config.yaml
encoder_arch: "vit"
encoder_expert_mlp_ratio: 0.25
decoder_block: "plain"
Rows from block 6 of the decoder of a small spectrogram VAE, named by matrix and row number. Each number is 50 + 10 x the weight over its row's rms, rounded and kept within 0 to 99. All counts start at 0.
After each channel's rows are labels from the 100 clips, of 14976, where the channel reaches its highest value: "band" is the frequency band that holds the peak. Only what is clearly more common there than usual is listed. The data: struck, bounced, scraped and rolled objects made by modal synthesis. In brackets: how many of the 100.
# conv: 3x3 conv (decoder.decb.1.1.conv.weight, 64x64x3x3, each kernel summed), inputs 0-63

conv.47:53 58 49 41 54 61 64 63 59 67 75 62 57 67 39 57 47 42 56 46 64 53 47 38 51 54 60 47 46 47 72 54 59 52 54 51 39 52 61 38 52 46 62 58 54 52 39 52 36 74 38 64 65 51 41 51 57 45 50 60 60 67 56 60
band: 1000 to 2000 Hz (54)

conv.29:49 52 55 48 52 48 52 61 34 42 53 33 45 48 52 36 22 53 52 24 62 43 64 58 52 53 32 35 57 50 52 42 48 36 48 70 54 46 55 57 46 47 51 34 68 46 46 26 54 54 50 59 42 43 45 58 54 53 39 48 62 35 42 47
band: 500 to 1000 Hz (70)

conv.0:47 53 43 46 43 33 47 37 48 45 46 62 35 44 48 35 49 53 12 51 45 47 30 42 39 40 45 49 36 52 45 39 48 45 50 40 50 42 42 55 43 31 28 42 41 29 51 43 47 42 57 57 39 57 45 39 44 60 41 49 54 46 56 50
band: 500 to 1000 Hz (35); 250 to 500 Hz (31)

conv.5:49 49 48 80 46 47 43 41 43 44 44 54 49 45 77 52 55 69 49 46 49 49 50 75 40 47 42 43 52 52 44 47 44 45 45 44 65 48 43 73 48 51 50 45 45 49 83 52 76 44 64 47 44 51 52 50 49 48 49 46 47 44 50 42
band: 500 to 1000 Hz (45); 250 to 500 Hz (38)

conv.24:46 46 51 50 60 59 40 49 44 40 51 30 56 63 52 45 14 45 35 09 38 52 45 53 58 49 44 45 57 65 43 48 53 43 54 53 50 53 52 50 59 57 55 55 48 52 55 28 55 42 48 36 48 54 35 54 54 51 57 46 54 48 58 43
band: 500 to 1000 Hz (52); 250 to 500 Hz (34)

conv.37:63 54 48 71 38 54 37 44 52 39 40 45 54 39 67 46 51 69 50 42 54 41 49 69 39 43 37 38 47 51 39 43 40 42 54 34 66 53 36 66 47 59 47 49 45 49 71 57 69 41 62 49 39 49 52 49 48 51 48 39 37 37 36 45
band: 250 to 500 Hz (55); 500 to 1000 Hz (38)

conv.45:53 61 41 54 48 32 47 36 53 44 44 46 41 50 51 41 40 60 28 59 52 56 52 50 51 42 49 55 53 43 41 48 50 54 41 51 53 54 46 50 56 38 45 41 38 50 53 51 50 37 54 23 41 57 31 31 53 56 35 57 58 48 48 10
band: 250 to 500 Hz (39); 0 to 250 Hz (27)

conv.60:58 51 39 56 40 42 44 55 40 51 44 44 56 49 61 43 73 46 65 63 39 60 43 49 63 23 46 32 35 49 47 52 23 28 36 52 51 46 43 50 60 41 50 39 57 38 49 52 51 54 55 48 37 45 45 67 42 40 45 45 38 48 49 50
band: 500 to 1000 Hz (59)

conv.51:47 49 52 46 29 42 60 46 50 55 65 14 48 59 46 50 56 47 48 44 46 51 44 45 65 28 54 12 57 49 65 53 48 49 48 34 45 55 53 46 53 47 45 50 49 48 45 47 46 71 48 51 54 49 60 52 51 59 51 47 69 52 52 44
band: 0 to 250 Hz (100)

conv.12:68 46 53 58 48 42 47 19 44 50 48 45 73 52 52 47 44 63 53 45 46 47 48 54 41 50 44 39 55 39 49 52 46 42 66 40 53 47 50 54 44 48 65 53 48 41 61 51 56 48 51 16 49 54 37 40 55 50 54 40 74 52 35 34
band: 500 to 1000 Hz (70)

conv.56:68 41 51 65 37 36 47 21 45 48 49 41 53 50 57 39 48 69 47 48 46 37 43 60 52 47 46 40 53 43 49 45 46 34 54 42 58 39 47 58 53 51 56 43 49 48 65 49 60 50 56 19 47 49 53 39 50 48 50 29 37 49 35 31
band: 250 to 500 Hz (48); 500 to 1000 Hz (42)

conv.15:49 50 48 70 48 50 36 45 47 37 37 51 53 36 71 50 55 67 49 43 47 50 47 72 34 41 34 39 48 57 37 48 48 48 51 38 63 44 33 71 45 53 49 49 45 48 71 49 72 39 66 48 37 53 51 49 51 54 45 48 54 35 50 51
band: 500 to 1000 Hz (63); 250 to 500 Hz (32)

conv.40:53 61 45 54 48 36 39 51 48 50 45 37 68 48 59 50 61 43 50 57 34 60 50 53 74 27 43 36 42 50 50 39 26 20 44 39 49 56 50 51 56 48 47 46 58 37 50 69 52 52 51 44 43 35 43 66 55 45 43 47 45 44 57 54
band: 500 to 1000 Hz (34)

conv.14:37 48 48 72 53 46 45 52 45 45 44 60 45 44 77 49 56 68 47 50 44 58 50 72 37 48 39 43 52 59 45 53 52 50 47 49 65 46 41 75 49 50 58 43 48 49 72 46 73 44 73 54 44 54 55 50 49 56 45 49 63 44 63 43
band: 500 to 1000 Hz (51)

conv.61:46 45 48 49 44 46 29 40 52 27 24 42 39 40 50 41 52 50 42 28 46 43 48 50 42 55 29 51 37 52 28 40 46 53 49 59 51 45 44 49 38 52 52 39 33 47 48 53 50 24 52 35 41 42 56 47 44 52 43 39 51 39 56 39
band: 250 to 500 Hz (67)

conv.53:17 26 45 47 42 42 57 59 31 48 55 62 37 49 47 39 54 47 44 48 45 53 52 46 34 39 52 35 46 61 55 50 42 56 52 48 46 29 42 52 26 46 40 59 43 39 47 42 47 55 56 46 47 60 67 48 56 45 41 58 58 49 66 56
band: 2000 to 4000 Hz (49)

conv.41:42 48 60 36 48 59 47 76 39 43 48 24 49 49 37 38 50 34 44 36 55 50 40 37 65 30 42 44 48 46 50 55 70 49 46 38 37 46 52 37 49 44 40 57 42 45 36 48 40 51 39 38 43 51 61 36 56 40 66 48 58 47 49 44
band: 2000 to 4000 Hz (47)

conv.13:49 54 48 48 49 46 46 53 25 44 48 34 57 50 54 42 18 43 51 25 38 51 61 48 61 45 45 46 57 64 51 54 53 32 54 57 44 46 46 60 64 41 51 44 45 50 54 20 53 54 55 49 42 56 31 61 48 66 55 57 56 46 56 50
band: 250 to 500 Hz (49); 500 to 1000 Hz (39)

conv.18:41 57 50 50 47 54 49 52 44 52 46 44 63 55 54 56 56 47 68 45 50 37 59 48 61 22 31 36 45 56 53 50 21 12 38 62 55 47 47 53 48 46 58 53 64 51 49 49 49 55 55 50 39 58 40 64 52 53 63 40 54 52 51 54
band: 500 to 1000 Hz (46)

conv.10:49 45 47 48 39 49 21 47 53 24 28 33 52 41 48 47 53 47 44 24 52 39 47 49 50 37 25 39 29 52 35 44 48 46 50 45 48 45 49 47 47 52 48 49 29 47 48 50 49 29 49 48 35 53 48 50 47 50 50 45 48 43 51 45
band: 500 to 1000 Hz (40); 250 to 500 Hz (36)

conv.63:57 39 50 35 49 51 52 54 45 57 59 72 47 53 38 58 64 35 57 59 47 39 59 31 49 47 54 44 46 50 56 57 47 55 46 41 37 46 49 40 52 39 59 41 45 54 36 55 37 59 43 16 53 45 46 59 50 64 58 30 68 55 66 44
band: 500 to 1000 Hz (40); 250 to 500 Hz (26)

conv.54:51 46 46 74 40 47 43 36 44 43 45 48 45 44 70 49 50 69 45 42 46 46 44 74 38 46 42 42 49 51 44 45 46 53 53 40 65 39 42 73 48 50 46 49 44 45 79 49 78 44 67 41 42 47 48 44 48 52 45 44 53 43 45 48
band: 500 to 1000 Hz (48); 250 to 500 Hz (47)

conv.34:42 49 52 71 56 47 42 47 47 43 39 60 51 41 77 49 58 68 46 49 50 62 47 70 37 48 38 44 55 61 42 53 54 57 49 48 61 49 38 74 50 48 47 48 48 45 74 48 72 42 70 54 40 58 51 50 47 58 48 54 65 41 61 48
band: 500 to 1000 Hz (58)

conv.1:52 45 45 74 40 45 45 36 41 47 48 44 48 47 64 49 47 79 48 45 46 35 45 70 44 48 45 43 51 48 48 43 36 42 50 44 63 43 46 73 44 51 48 46 44 42 76 48 73 47 63 37 45 49 51 44 46 50 48 38 40 47 41 36
band: 250 to 500 Hz (51); 500 to 1000 Hz (35)

conv.25:63 73 56 54 48 26 36 59 43 43 42 47 56 49 57 52 57 49 45 35 46 42 49 50 74 48 36 48 48 55 47 41 51 56 45 56 55 71 52 47 69 56 37 52 34 29 53 52 53 45 49 47 38 41 28 48 29 49 43 56 59 46 49 49
band: 250 to 500 Hz (63)

conv.59:46 63 30 51 45 70 37 38 37 33 45 42 45 45 56 70 48 50 56 51 35 52 41 56 52 30 49 43 51 59 49 39 34 44 43 52 43 29 49 56 58 49 44 42 61 46 50 56 53 44 54 51 33 35 49 36 33 32 40 54 46 44 53 65
band: 1000 to 2000 Hz (44)

conv.52:46 48 51 54 56 51 40 50 51 32 31 52 52 23 56 52 49 55 52 48 52 47 48 56 44 46 41 49 44 53 21 49 52 57 51 40 51 45 12 55 49 50 50 51 46 49 56 44 56 32 53 49 37 56 55 50 51 49 54 54 56 16 53 50
band: 500 to 1000 Hz (53)